config.toml
train_examples = 245000
cutout = 0.25
head_dim = 16
lr = 0.0031
one_sided = true
warmup_steps = 970
Rows from block 10 of a small image classifier, named by matrix and row number. Rows with one number belong to one neuron. Each number is 50 + 15 x the weight over its row's rms, rounded and kept within 0 to 99. All counts start at 0. After the name is the row's rms in percent of the matrix's.
After each neuron's rows are labels from the 100 images, of 14976, where the neuron reaches its highest value: "strongest on" is what is common among them. Only what is clearly more common there than usual is listed. The data: simulated grey scan slices of phantoms with and without marks.
# fc1: MLP up (model.blocks.10.mlp.fc1.weight, 1024x256), inputs 172-255
# fc2: MLP down (model.blocks.10.mlp.fc2.weight, 256x1024, transposed), outputs 172-255

fc1.766 092:72 79 67 54 27 39 22 45 49 58 46 43 43 17 47 61 40 65 48 58 52 28 70 51 50 57 77 75 73 28 49 34 36 34 64 58 47 30 50 27 65 40 76 58 45 31 29 46 43 54 42 50 44 47 50 30 53 41 57 42 33 23 54 73 49 44 25 51 45 40 74 54 35 66 81 76 33 57 41 55 29 77 41 32
fc2.766 100:72 67 75 44 61 35 56 33 51 45 67 46 35 56 49 35 47 42 36 51 80 56 67 44 45 53 59 37 59 39 42 65 45 40 50 50 37 57 64 77 41 47 60 54 52 85 33 66 52 41 57 56 39 49 66 47 51 62 33 45 70 61 78 41 68 46 69 70 26 30 48 59 47 60 63 20 40 58 44 31 47 54 76 48
strongest on: several spots; side: left half

fc1.598 094:63 62 73 27 34 53 09 48 57 56 24 75 49 55 47 43 28 40 70 36 31 52 46 32 36 46 47 78 26 35 61 47 22 86 52 55 30 42 75 35 42 35 35 41 53 57 59 69 42 79 32 76 42 55 39 39 60 42 27 61 72 39 54 56 29 57 49 31 22 62 52 58 06 66 61 29 44 58 46 39 62 83 45 57
fc2.598 094:59 61 81 42 52 52 39 31 68 59 57 62 46 72 36 54 43 40 59 37 52 58 55 63 52 50 48 13 36 41 41 44 13 44 51 47 39 50 66 52 55 56 64 64 35 50 42 50 47 41 38 41 50 62 33 31 61 48 56 52 71 54 43 75 48 61 56 91 49 71 50 53 54 68 58 44 52 64 40 39 24 41 51 46
strongest on: chest; several spots; side: left half

fc1.737 081:55 45 43 58 18 40 58 72 44 40 27 50 26 60 69 64 44 39 80 39 61 46 41 57 50 45 40 57 44 60 61 33 33 19 64 31 60 40 35 35 43 64 58 38 55 29 60 63 60 34 58 33 30 47 46 35 28 65 57 73 37 65 52 34 54 68 64 22 47 26 55 39 42 52 27 53 73 59 58 38 53 28 40 23
fc2.737 098:47 56 52 51 47 51 39 44 62 48 59 41 47 63 55 49 54 58 72 38 60 70 44 74 48 47 47 41 49 61 28 44 61 43 53 49 26 78 69 41 67 35 61 49 34 49 32 58 48 38 54 52 55 60 62 51 46 44 51 49 49 64 59 74 64 48 47 35 47 39 64 27 46 35 48 65 36 42 61 62 35 50 54 45
strongest on: several spots; bright spot

fc1.719 095:41 59 53 62 40 51 60 46 57 33 58 43 56 51 52 54 58 54 50 63 06 38 25 26 49 38 61 64 70 39 37 55 40 18 47 45 36 41 22 48 55 43 47 78 55 37 44 47 56 49 63 27 45 49 62 43 50 37 64 49 56 98 58 45 61 51 55 12 56 17 59 61 46 64 54 58 40 74 67 55 57 37 65 14
fc2.719 090:58 42 33 47 43 39 36 70 49 27 47 41 65 47 55 67 41 53 58 67 16 53 56 33 37 54 52 19 53 33 82 29 59 43 55 40 24 42 27 44 50 82 41 30 85 74 62 41 63 47 55 41 35 58 46 37 45 16 53 64 43 58 63 41 48 50 16 35 54 69 54 33 40 77 26 48 32 44 79 52 67 27 72 32
strongest on: several spots

fc1.90 100:58 92 45 27 62 39 79 66 47 41 53 63 43 64 29 24 50 60 31 52 70 69 39 56 57 27 87 49 54 71 82 52 54 30 40 52 43 33 88 49 90 55 47 56 62 52 43 35 55 56 48 53 64 60 49 22 32 40 46 19 40 87 41 42 49 53 28 49 56 36 55 48 56 57 65 29 44 57 61 70 38 55 25 22
fc2.90 111:63 39 61 33 59 76 50 51 80 58 50 54 51 38 35 39 54 40 40 28 66 32 57 66 70 38 31 65 37 41 76 63 56 45 56 38 38 55 52 52 78 55 49 47 23 44 53 52 39 53 50 30 59 52 63 57 55 56 42 29 60 46 45 43 33 49 94 67 59 51 33 53 79 69 24 30 46 30 24 47 69 50 25 46
strongest on: chest; crack in bone; dark spot

fc1.318 098:73 72 50 21 32 56 35 57 42 79 53 60 90 55 79 45 57 52 59 51 34 68 60 69 50 57 45 63 64 80 70 21 57 67 75 50 44 32 62 15 69 45 41 52 68 47 50 51 49 59 39 53 72 46 27 34 71 44 47 62 44 44 52 64 50 44 22 58 46 80 39 50 16 63 83 52 24 56 54 36 52 58 80 57
fc2.318 095:47 39 55 48 52 61 42 37 58 58 35 56 33 65 52 45 64 71 41 39 39 52 34 59 10 47 51 51 32 36 32 65 31 46 50 48 40 62 38 24 50 70 29 59 61 31 61 37 41 46 46 32 32 36 60 52 22 46 56 34 31 54 40 70 43 45 27 60 47 61 40 67 63 52 56 55 41 72 53 71 46 47 56 64
strongest on: ring; side: left half; belly

fc1.296 095:53 38 65 34 28 47 52 47 72 55 53 68 78 66 48 35 18 41 38 40 28 52 40 31 40 66 49 67 60 55 31 71 35 68 66 47 47 13 28 45 44 36 45 78 58 71 47 40 65 78 56 58 59 50 54 39 54 37 48 20 41 33 60 78 37 49 59 76 38 52 51 45 21 57 55 29 55 65 53 61 49 36 43 48
fc2.296 103:58 28 48 52 59 68 45 64 38 62 62 51 53 67 48 50 32 60 60 06 36 56 34 79 34 49 77 99 58 53 65 60 22 66 64 07 57 72 27 44 47 54 79 52 65 49 43 47 55 55 45 43 64 59 51 60 51 49 56 35 46 54 56 57 41 53 42 27 29 67 33 53 46 51 51 27 64 56 75 41 62 45 53 56
strongest on: ring; side: left half

fc1.71 102:39 33 44 46 71 51 47 56 48 33 62 45 33 48 51 73 54 25 59 61 29 26 43 65 87 48 47 50 43 55 43 28 21 44 63 38 51 47 54 36 38 56 39 88 33 59 46 51 25 30 40 63 48 77 37 57 70 68 55 55 26 45 24 43 47 22 55 60 41 59 44 41 50 66 11 65 41 44 61 62 41 52 59 54
fc2.71 097:35 59 60 51 77 32 51 38 49 40 27 35 52 41 67 59 53 58 51 34 72 55 50 11 35 48 34 47 26 30 29 58 41 44 50 48 85 62 29 71 51 93 41 67 81 57 29 42 54 65 62 42 46 55 39 45 44 41 78 30 32 84 51 42 41 60 70 49 43 45 49 60 44 43 36 42 64 38 47 51 58 55 65 69
strongest on: chest; crack in bone

fc1.0 094:28 27 37 35 51 33 52 45 56 51 66 32 54 41 75 47 59 54 49 56 23 53 29 43 26 54 74 72 45 88 23 11 60 61 50 35 41 63 53 34 54 11 48 75 33 57 51 68 53 37 23 51 40 58 72 38 63 37 64 43 44 60 39 82 52 39 48 53 58 52 61 27 65 66 32 16 44 47 67 63 70 57 72 47
fc2.0 086:49 47 26 51 60 59 42 60 44 50 72 49 45 68 33 49 57 50 41 55 40 79 33 61 59 36 80 68 69 46 62 60 36 59 37 43 64 66 65 51 39 53 47 38 91 52 38 54 51 53 47 66 47 54 30 56 63 70 53 82 37 43 41 48 44 37 46 76 87 78 50 73 54 27 26 50 82 52 47 38 70 50 81 52
strongest on: several spots; side: left half

fc1.647 105:56 31 62 00 66 91 53 49 54 72 68 58 75 50 67 39 64 41 40 51 38 35 64 24 23 49 53 43 63 80 53 56 32 55 71 27 52 66 65 57 57 44 53 55 54 58 43 65 37 64 53 47 62 54 57 33 44 47 38 55 55 32 76 56 23 42 56 67 22 49 43 46 64 56 56 40 60 83 77 60 80 52 44 47
fc2.647 107:39 52 65 40 25 35 51 48 33 45 62 20 73 42 54 39 97 44 58 40 75 53 38 57 62 62 49 48 60 17 60 65 64 66 45 52 66 59 45 30 64 59 50 47 27 29 54 62 88 53 41 57 59 28 42 53 47 34 79 51 54 62 30 64 42 45 56 47 26 32 56 65 61 43 44 54 59 66 47 48 59 59 40 61
strongest on: ring; side: left half

fc1.127 099:51 69 40 53 65 52 39 52 41 53 71 38 82 45 46 65 72 44 52 49 49 64 71 57 25 42 63 66 42 69 76 40 62 63 43 66 46 45 56 26 49 26 52 48 42 55 31 75 48 48 45 37 56 47 32 45 71 27 34 38 67 30 46 46 84 46 31 52 36 52 43 57 55 58 61 39 00 15 48 67 57 67 58 47
fc2.127 091:36 48 54 72 52 55 64 36 55 50 56 66 36 21 35 53 63 54 42 51 46 47 47 54 42 59 50 35 74 27 31 64 42 53 58 41 80 63 54 64 59 92 48 52 38 33 43 52 39 16 72 29 50 62 45 46 35 77 60 38 63 56 36 61 46 46 61 47 19 50 33 58 72 57 28 44 53 45 39 79 77 76 37 34
strongest on: several spots; side: left half

fc1.371 092:52 78 47 49 51 69 44 48 66 76 82 57 59 40 74 55 29 74 46 56 05 57 56 84 43 56 46 47 72 48 46 35 43 71 93 53 42 22 49 37 67 43 65 59 67 32 27 58 45 38 44 42 48 46 59 38 53 26 23 47 56 46 32 57 46 53 42 74 45 19 49 22 14 60 78 47 66 80 64 35 45 68 69 71
fc2.371 091:51 46 53 07 64 71 48 55 48 75 54 53 54 71 61 57 66 41 49 17 78 80 48 65 37 73 53 49 64 47 45 73 21 48 44 21 48 81 69 38 30 68 56 52 41 29 49 48 33 51 42 53 64 55 33 29 52 54 62 52 46 72 64 81 50 57 75 65 17 61 47 34 56 58 54 42 55 67 53 50 92 47 49 57
strongest on: ring; side: left half; belly

fc1.523 104:50 50 62 47 54 60 70 38 65 66 41 38 63 51 60 16 56 58 57 39 16 61 65 58 35 68 40 46 72 72 46 41 23 82 56 40 35 44 35 54 43 54 47 42 54 61 20 59 51 74 56 61 53 47 58 40 52 54 61 33 55 12 65 77 38 34 81 53 36 66 62 55 60 63 63 21 49 63 86 82 60 65 63 62
fc2.523 095:33 56 65 60 25 70 64 29 39 32 48 24 44 67 32 20 70 36 61 47 34 54 47 62 56 54 30 58 55 43 53 64 35 59 45 40 77 66 50 45 60 32 42 50 42 25 36 45 56 57 42 71 49 34 47 19 41 36 68 57 50 62 30 86 23 46 20 46 16 51 30 51 59 65 52 53 54 66 36 38 83 52 49 66
strongest on: ring; side: left half

fc1.86 099:50 46 75 36 37 41 59 85 42 63 67 22 59 43 61 57 46 51 44 76 38 61 57 35 27 72 30 73 63 60 26 57 40 59 52 62 19 50 46 54 67 40 49 44 37 24 52 69 32 46 36 58 55 66 52 45 44 66 43 52 99 56 50 53 78 64 50 49 53 45 47 28 11 47 69 51 43 62 65 48 51 65 33 72
fc2.86 134:65 53 41 73 60 57 50 54 68 34 29 48 61 33 32 12 59 29 57 50 00 16 48 46 56 48 49 49 38 61 74 63 77 24 39 33 43 62 50 51 45 47 36 61 51 63 77 53 42 50 69 70 58 43 40 45 51 54 45 47 48 63 23 39 32 50 56 67 41 54 29 80 52 67 54 48 60 53 20 39 38 46 34 32
strongest on: several spots; side: left half

fc1.443 099:55 61 47 13 68 29 57 65 49 49 53 59 52 68 31 55 10 56 33 26 80 38 53 29 69 52 64 70 26 45 45 47 48 38 31 50 48 47 98 60 28 80 46 54 68 35 63 52 44 46 48 65 62 61 60 35 55 88 41 31 69 54 40 54 52 49 66 49 73 54 62 57 54 53 57 45 40 60 46 66 25 65 57 59
fc2.443 097:74 73 63 50 82 57 53 59 36 68 36 64 82 29 36 33 68 38 36 41 75 29 62 33 48 53 53 40 29 12 47 58 49 58 40 41 56 53 61 33 48 52 56 60 64 37 34 74 54 68 63 31 50 27 54 47 77 66 50 23 65 43 49 60 59 70 75 64 56 40 45 56 34 56 50 71 60 22 28 30 41 48 48 34
strongest on: several spots

fc1.289 097:45 36 46 42 55 50 37 66 58 61 63 54 48 48 57 59 54 61 76 89 41 50 85 86 55 73 58 31 92 44 52 45 58 61 78 57 65 56 33 34 38 62 70 49 58 64 60 51 54 63 22 64 62 44 31 38 68 59 67 60 40 22 54 32 45 49 65 78 46 48 51 63 39 34 45 44 58 81 68 41 53 64 62 64
fc2.289 101:49 52 48 43 71 70 80 54 68 74 48 38 37 42 59 32 45 66 50 67 61 47 48 49 57 65 37 32 67 51 24 78 60 58 35 42 58 73 57 74 67 75 58 47 62 72 34 50 70 57 48 55 41 43 45 42 43 56 68 48 74 68 68 24 49 52 53 49 42 66 58 59 47 50 73 56 47 62 37 85 41 53 64 68
strongest on: chest; crack in bone

fc1.12 096:58 83 25 02 70 52 44 63 35 57 38 44 44 40 68 31 30 43 59 41 67 72 48 45 61 56 45 49 45 34 35 56 46 51 67 53 26 69 84 69 24 45 73 59 41 48 63 57 25 66 47 44 61 42 67 30 64 38 37 39 63 48 62 41 59 50 52 67 44 23 60 49 47 63 50 62 67 41 52 67 55 56 37 64
fc2.12 093:71 37 56 51 79 26 72 28 50 82 53 43 53 45 45 78 52 35 43 51 80 53 32 31 40 60 40 17 59 53 19 60 52 55 45 46 34 74 54 32 59 63 70 51 57 37 28 56 73 58 72 78 50 50 72 60 53 56 49 71 54 57 49 38 60 70 76 47 65 34 60 30 49 40 77 54 65 37 26 35 44 57 38 32
strongest on: ring; chest; side: left half